{"conditioning": "class", "norm": "layernorm", "mlp_ratio": 2, "fused_qkv": true, "layers": 8, "positions": "learned", "max_precond_dim": 1024, "adamw_lr_other_params": 0.002, "epochs": 78.8, "lr_schedule": "wsd"}
Rows from block 5 of a small class-conditioned image flow-matching model, named by matrix and row number. Rows with one number belong to one neuron. Each number is 128 + 32 x the weight over its row's rms, rounded and kept within 0 to 255. All counts start at 0. Numbers have three digits each.
After each neuron's rows are labels from the 100 images, of 14848 (inputs lightly noised), where the neuron reaches its largest size: "strongest on" is what is common among them. Only what is clearly more common there than usual is listed. The data: analogue clock faces.
# gate: MLP gate (model.blocks.5.mlp.gate.weight, 256x128), inputs 0-127
# fc1: MLP up (model.blocks.5.mlp.fc1.weight, 256x128), inputs 0-127
# fc2: MLP down (model.blocks.5.mlp.fc2.weight, 128x256, transposed), outputs 0-127

gate.131:191158120103133072132167160147147104132100102144155112099186125133121194137143109125143130160068163131037124114088100127075236188110140151133128132128182166136110090149078112167117133156164069140130158143168161153134150184171146145137121137139163091147136131180128118179137075133114120122111166056114048134129134159147136112140138139126149128128139161112099080132133128165036110140112
fc1.131:095130108145147198148151101111123138124121087201139151098165127132124127144128117098109113154103132114164113115065102128165171163106115136143112114128118101127118154094121122150142120064175178149149166216155231150128095124144125109062124134045126085118098113113136087167139132140132095170088119100082097095129224100131088054127166126103130090126108150115157058142110115114176093098142
fc2.131:158131167130124053144126131131144049137178134148138064154129140118107107130140136123146118110084169118052159133117161135135065030070151109121134137115100116150133128142078110111111119128172019141162148178208084123131107139125081122158097116072104089130127114086138128144125099120133148188142111085094153100148032131119122129120129135105153114128111131207073142116139114115154118111135
strongest on: second hand

gate.28:101110091140099142196162196106112110109113085142143116149122125200132106090125134073138118133172153127158180143101158102115115109108172122116146132173104134128137145093143126168163123126127094154153115164153135154168158089164092145164136232107107184133044163166150081127112114115080161157109131157150181113108096192131171120128081149113123104093156144043038146154094117097143142132131
fc1.28:135120111088123102100057128099128114133224093125118139127124120140088099107143130089113160092125168081122106111159095105120110105028091130155143113160137155147132060171135141119090113144176150132092165133178106142134176179129149121065132132097092102147111154129126159183118152123117107160125167066128070046081109122134118152190115115143123092159152097141099113202138188137080186131125
fc2.28:161107200141145114151121167110152118094128095149103173146147102185127136159129113164132141110121135103140133141113071153142065091073097118135150087137090176122101129169139118185129165100121154126114122160130147127143107123143150125130089041092087104137081094164121141131118170113104129123163132118085130155119176096129121146130219102043115117139082132072219105188092161160091079058157
strongest on: dark face; hour 2

gate.171:113140095106234096130130115109193140141109138204116122084109137108124150000114103080129116115054095124114124073090096056142200103141124139122140116102113145097117134127146130096126158143178156106093153156138168133108131083080135145160098140112155118141139091184131120084193140097111132145124150120100113130122135156150116103125136157154177131130134170088138119161173118148151115123155
fc1.171:100140103156131174160103108118113084136104168138149151151121129159114173131134144166114093152105141134124165134109132081131189168174127153151217123124146212098092133140100123152123121104148128126148090174114209072099124049245113102146076130108145131155111138102096196121148117127131178144141124029126097152124100128145180099139085121144150159129168097135164121140137121149162091113154
fc2.171:136117141067209127123142137159217054148147136133115139115111124122150123000112122065107129147139140124144104198121154030152174123135129130119128150136106148119136107119131117120123156111129144134116088138161146156159156102142127101101095140102139149131163110131070085178078118181127063136117116104142134117101136171166149125117126135123041110125142129135097111118076150176118109123136
strongest on: second hand

gate.78:143138087080114123128099112124158093148120147161085140115149105153136122166126121174128110133137068124127173073111134112116209167156128171099155179112102167123095149171086164130176115116137151154080147137091152116090122127175171057108120132141090130146000125076161150150079096143129194183113107109071151118119112190165129099080129106150126073140148155137137117153131106142140078094134
fc1.78:104117132117115104098160100081133205147130102126106087127102157184135127136141110115134121148117113126137172049133153160148073097105125077086119130131100091149132124151178140121146128116134101144129153115130083157074109156255084139105157117090108094110078118134097094120103156145017100100106151182157143109094139131178094169076156114106144133139098071129100136085110124169150142104136
fc2.78:111146118207157132167104125150200163086129116101127125221131077116165124108084165107119122134112122131128114142157062186085106141120110116191081110109150140151185179133115129161122146144084097150174116095090151130118091109091156154126172127161111176161118108152095201073092115120113232132166117198144170144194124117136117081138146120135131142091076118123166133108124125147123119129150
strongest on: second hand

gate.212:171159107098143112120165177117132181148078105119149193092134156116131178122137091101187105147030146126094142128128090135166083132179160149155168153121141202134075121118146144153107145142104126150102211108133104112145134165133097153122138143137121149163127132153116176105131151134125170091141141087185190149158121146152136084109095140120155205094187072131113127199109108138062073132138
fc1.212:152111125132118137128154133099142132242177128103095110148188115132125097110115091159134093101161149146158132106094128167124097200120111075148190120107071119104150101141125159172114130134175071127232188172124098117141114123110135125095138131076092129109140162080138146181143103176155122116111144156082090060093097121145122072156115136143115163107113086114071143084144122150085084096100
fc2.212:154115100087125101136128156152121098232224181100115179179139131130124131125128087120194113109072105094109104153043243118123135132099145141154148137119119189135147135134139134124132132181150106130149125143130125109126147104127100121118069126081152084116124140112124127133140142118140124146199159078034067166083167122123102104091099124147134135101122150147155130077142177137126111137128
strongest on: dark face; square case

gate.70:180129126141121153098111117120116202155180165099161140154176148133143148122142084104112124089100144131067084142120038120164113098119145205083149149103149146176134097151085146149144121178107136138125163098156131133143092083126112158204119100126161208155131156156140063178141127155121173101171110123147091193164165138138109120151098121179145152120144183172123120137138111150050071134140
fc1.70:028157106111111127099112112076110168115119102179127148114121181174129100118127119146106124100178130103128073108145168105109146137150151087137117172170172136181102100109130099046122135160121052128082100182174086144140122150114101179088113155134124113100129168128143176160158116124139080103134096131024160130137147148152100136143057127114162144117149082102125092126101151162209134137159
fc2.70:166146137100106106114148165149110122156122123176116129143096119098130114113132115126133132120121128092130103158128086112102068149182132138107175158177165156193160197128127155035146157149140220121082133120131168109122108094136156145171093150073130142161128097178110125180131113145125137112148189134015193162158104121136079187119196116144122081088115081132092158171129118148135141129119
strongest on: four ticks

gate.91:104138138090141115123128114089096136153117109157164126138118051125134123167060105040145152132117097143152124184081118168158167135149110114093155154109104148198150173119105157122127125066144158156121147171145173128085115076107144133133105155135131197118135112150151130165096127147113037121142149163126142116155131115057131074152159188139073121130167157134180154202098187121192158130099
fc1.91:098138134108128107140117089198036112151105074105196131125144162123089143244104126132135121138138145134128108143110142204136109104158128142124126198123122125129122119118140071136139039102130127184117129124138133146116098131109113192127124119144126120145085138132022124149121142192102145121140157156137093094116110087040111125126121104108072120119175097131108123108086153200140124146102
fc2.91:097094099097143110092211100108141086118150123085131092078113119149166224174112051110137116131131102111154087075194158148138050124143144189130128175148099136113061119113170141125179104107102172151104178142122083155151135084140182136133145141075152152145145125117095115085148103126118122091133075073084112125108082133105149092090127130141129159138080116141108193174116149161135131140114
strongest on: second hand

gate.3:095108130057107133117123085148146126166163107115093151125071155147116100153113124093182073104122142120147141145171144125168136144140162161139174148113143091112107147151208163151124122149135188112153148106184217165115117118110148154148202090063115098147121188127144166136137157157139161080108159126141170137190117094110142125088110143149161198113140157087117118164177053098139198154116
fc1.3:131130130109135217155150162122114183108093161161141084078040123119113137106128128132141138158112103095131129117047139138133152108134138111135178113128148112077120130110159129049096139122100118118096139116135135080128117108132181110098117168091153083135108189136115099069127163109122136083160076152150156135163050137119177147128186118101121100114158151166221070159115098138117219125140
fc2.3:113166077118142085132112132110143200143143136113134147029114104114119091134130113140173081097138125170088165127104162147109095116122104142152170151089150188141089184143167119134122100077088157128102144133114120104114139170111075150156172120077124112117101120156124140080106129130112142171094098097135135082100238169113209136156132127158123089154137099146051067145154082150111067140124
strongest on: dark face

gate.215:070153093074132140150109134128120154177194114223129094111053159158180111146134153123103103125137148113102143125177144140082158147117111143172116159100181139133101170115150147108105126180114188132133147119101149109125095132121141163132176134179102107140119148148145145045141108142120163110137159136128148131134121115124138143128082139138158190104078135138220055196149123115098223167157
fc1.215:173164086099149125150099117134142150170126084094135136103146127096099098130125147126142167114117148124101125148135130134146172095124189156141142059098090150065104149157135192126144131153107157143137124172115083154144075120137142109114160159179126065122139100125142147181147171124111184109115070064123142133168178130153126113184071138060070182114147113152078044087137164128205180104151
fc2.215:083049124078132105152151152119128134156104091072150125098130137181162127135120134137144135203068125141176118110132106119095128067140135093100048114124079130083147152117170111202117135175128117133109187138138122128125079214136128126085124114149148147118125191103139094148125101133121100155140189168185151103154096115126056126110065148185131135128138138125176127065125190133138177111134
strongest on: four ticks

gate.126:139089141126155205199119194127139133197090108114120157124128097167165140149185126149148096122121154143175104122116141101084145186145069119152194189149121127116145143113106091156106123129074107192082181163128118094113159116165086123196082134141169152149130113132114068169109074095127165127137152170079135116048123146122135157158137137185134182115141118104098103107077166132143111133111
fc1.126:141129131153188192136179186129122159118149129153126161127123104186226126174164118155162121201138130071099113145124143145129112149155169149101101168090159132103171129105089142135143140062153122152191121182106147123060143105190160173136124157152137125122107161129100136071127129137142146121081123185128134124129090177113181125134123133086176113071107118157126100110070107040142108153157
fc2.126:097109095149167142117165125144145136078173108157118110144132164096153073159106137117112137100126145138107134118204189128203131134132125096127054142061148144102153133120160116124089110100132143155012131145136134155170125123122125104118169144194113104146140169123164063109137100126129154122122081189126102084123097122114157161137145141150137116114122111151064182143198063083118043160109
strongest on: dark face; minute hand past 5; minutes: 25 to 29; minute hand past 12

gate.204:120096132085123147159133125131136139135133081085151104116195140138131067115161154182036153124100128065110138137103173127120107086031128102167136119179108060118160084103095121095167121078147152113120145147123133112141113097127125151138128138046150182149139149154122101199111134155110130106074130127141176085143108137131165135146096111111147097139088078127112122211130056142160063149123
fc1.204:144127125124108135224173187108126143181152118151134123161163117154100156089169124097114153121139157143118171115106149077183102139151085100146155108130136107228171146120158152100146118135073137104133092171144126128124124124136108102156154137128116175171047161190145164156088111096095162143162188142103219146174120132120138116161064122171091117175132145151186178144119090114128119151125
fc2.204:166141067156128116097158152112132099150103120111123115117101124097143111130147117118150143119124173175123181117152135153066040145110131180146164159173099187114201164095170179085105125116066140116000159157139155093133130180121105137121087114088135171125105128172141146148123136104133127099143185148080191163123132135126127150148181131155119057116131077122129103155148071120143159120105
strongest on: four ticks

gate.197:153121128073136106147156164121155071151104148138116076090118121123097079149119043120098102126206117080166166149134140133170108210193093146067124138136129094092043140130112167166126122105117119131134136157103080138115155139160108120131164122127113128115133110076139161142143073140142126158044117110099110148051112154120107095110095140142119073114130189158113119093128120124036078116122
fc1.197:117154093129127148138108149136111135102142117113135138094152071134156063101143147053140058112144095102194154122119121088066130124075060153096123162153147117135213162117101117129166087152112115122135137143134127147122218128102103133097151053140147129118134162054133153088067170137079093142148111126137122166188100126122137158072124104124168150159106163110174124096151130099178121159059
fc2.197:142137119097140129126143096100103122099106135156146121156122136133164121136095133115138221163106161109110192099133120165125141112107198117157146216134194161127110141134155139131082074128122105165147117110098144119118213120138145185149158196135127137122071122130084131081171105097116141131120094120122133113135165142118151112224169085116000124122118179120125122144088137144108130188102
strongest on: dark face; square case

gate.103:114107078092122157106114126111136140131094131082145186190115149103141087127136175130043148095159161130134103134209095121144234118160149136122122128169177132090100074128150185144103129186148117120144119109066048144133102086146170151164147108128113145108125121115136132106125138122164221097172126183152147186116086140122159139143108104182124155161165084146123156152113128156123163167122
fc1.103:140134122111134076157184096148126129158132148145107140132151148118119173147151122139084159214156121161162109152073161117169111116163117128148186154123117168161152107133113103108139130163189133154104160189123179117113082192147128113142155144115196155197141131158152146141146120099091107140055139198171150137183179140134159187157204146135142125158158105161172197104121102114189153147144
fc2.103:153107134152122098072121132140107115175139214184119082202123134116136118129127095129204122121144128131098132135141160110174155101125107102073163119111127163121103166133167129100104123177204132128104150117201184140134127120128114137067145144134139139130120132188140172136130104120146097115235159124125131074172143120111125127125154118135133101131172114058048223066150135118143148141113
strongest on: four ticks

gate.96:111148172068093128127090127131172138195083064144172126146118162128178137187116106133152128162109094149179120087040166105147154116170103084093169129115123151220122163113131174136128124075158100116112093170161162137177105122168133091163111139160144164141072113147110143189094104126171061089121138180168104101136113120107141111131123139145104132120201126082145171161105167117126131135103
fc1.96:103129122106075099126106164164156118140169163132163133133080122125115096229089122111132136112141145125141108095133113112088098101121071086122144150092120121147152119110137146104142097109131143124101104135113127108249080117032136143148106138131121095120122121128016103127138124194248128127110123137122132118128076063095128133143117111143112113131173130103118167115063153092146142121154
fc2.96:144136077177131149187000127111105138125085079164137139156139130090107079134134218138121089080106139178122127107081089143131145134143118108079151142106172093165235118133069108111095088163129110140123148131113099151095136120137098132070109109150137090127132132162134168103105163130132166134157149116165157136168212142119089130134101136135151066097157158110106148080156132122134153145139
strongest on: second hand

gate.220:107113176128121150131113128092135156112092172061130138165144127088084133108155149076171159116080118136053103106094133117182109165066128145118134091099101056060095145136065146124195118157136088096107148084145138117118121143101149114146180139074159135115092143126144166132088187134128127128093118122128114176130092118132064165193130109128123084189158081108180190166137131127060111131147
fc1.220:191126134130115104152092132165105149151132167145117171121145110206178094154037105120089168111125132102142136165107088168109163101137121178143115184149148127126119147093117119109174153114122147194102082154079121162118150181193116160136116121120100158137113109115102130117175095091114159131148099156172147113169140144127121117085167199103152159081120137189157088142075107064099048114074
fc2.220:135150166127125166118120125149099145154204172181146140107114133143113190120095140133178120158123099170078100152071113124131189097152102093145058116167178055155119072140040100092126150123130126131170162097106143125116112129151174118188130168181132145119137135099114152128143179121147124142080109053188130145154123112147168172157077121095133174160109140160128093049106129133162160133134
strongest on: dark face; ticks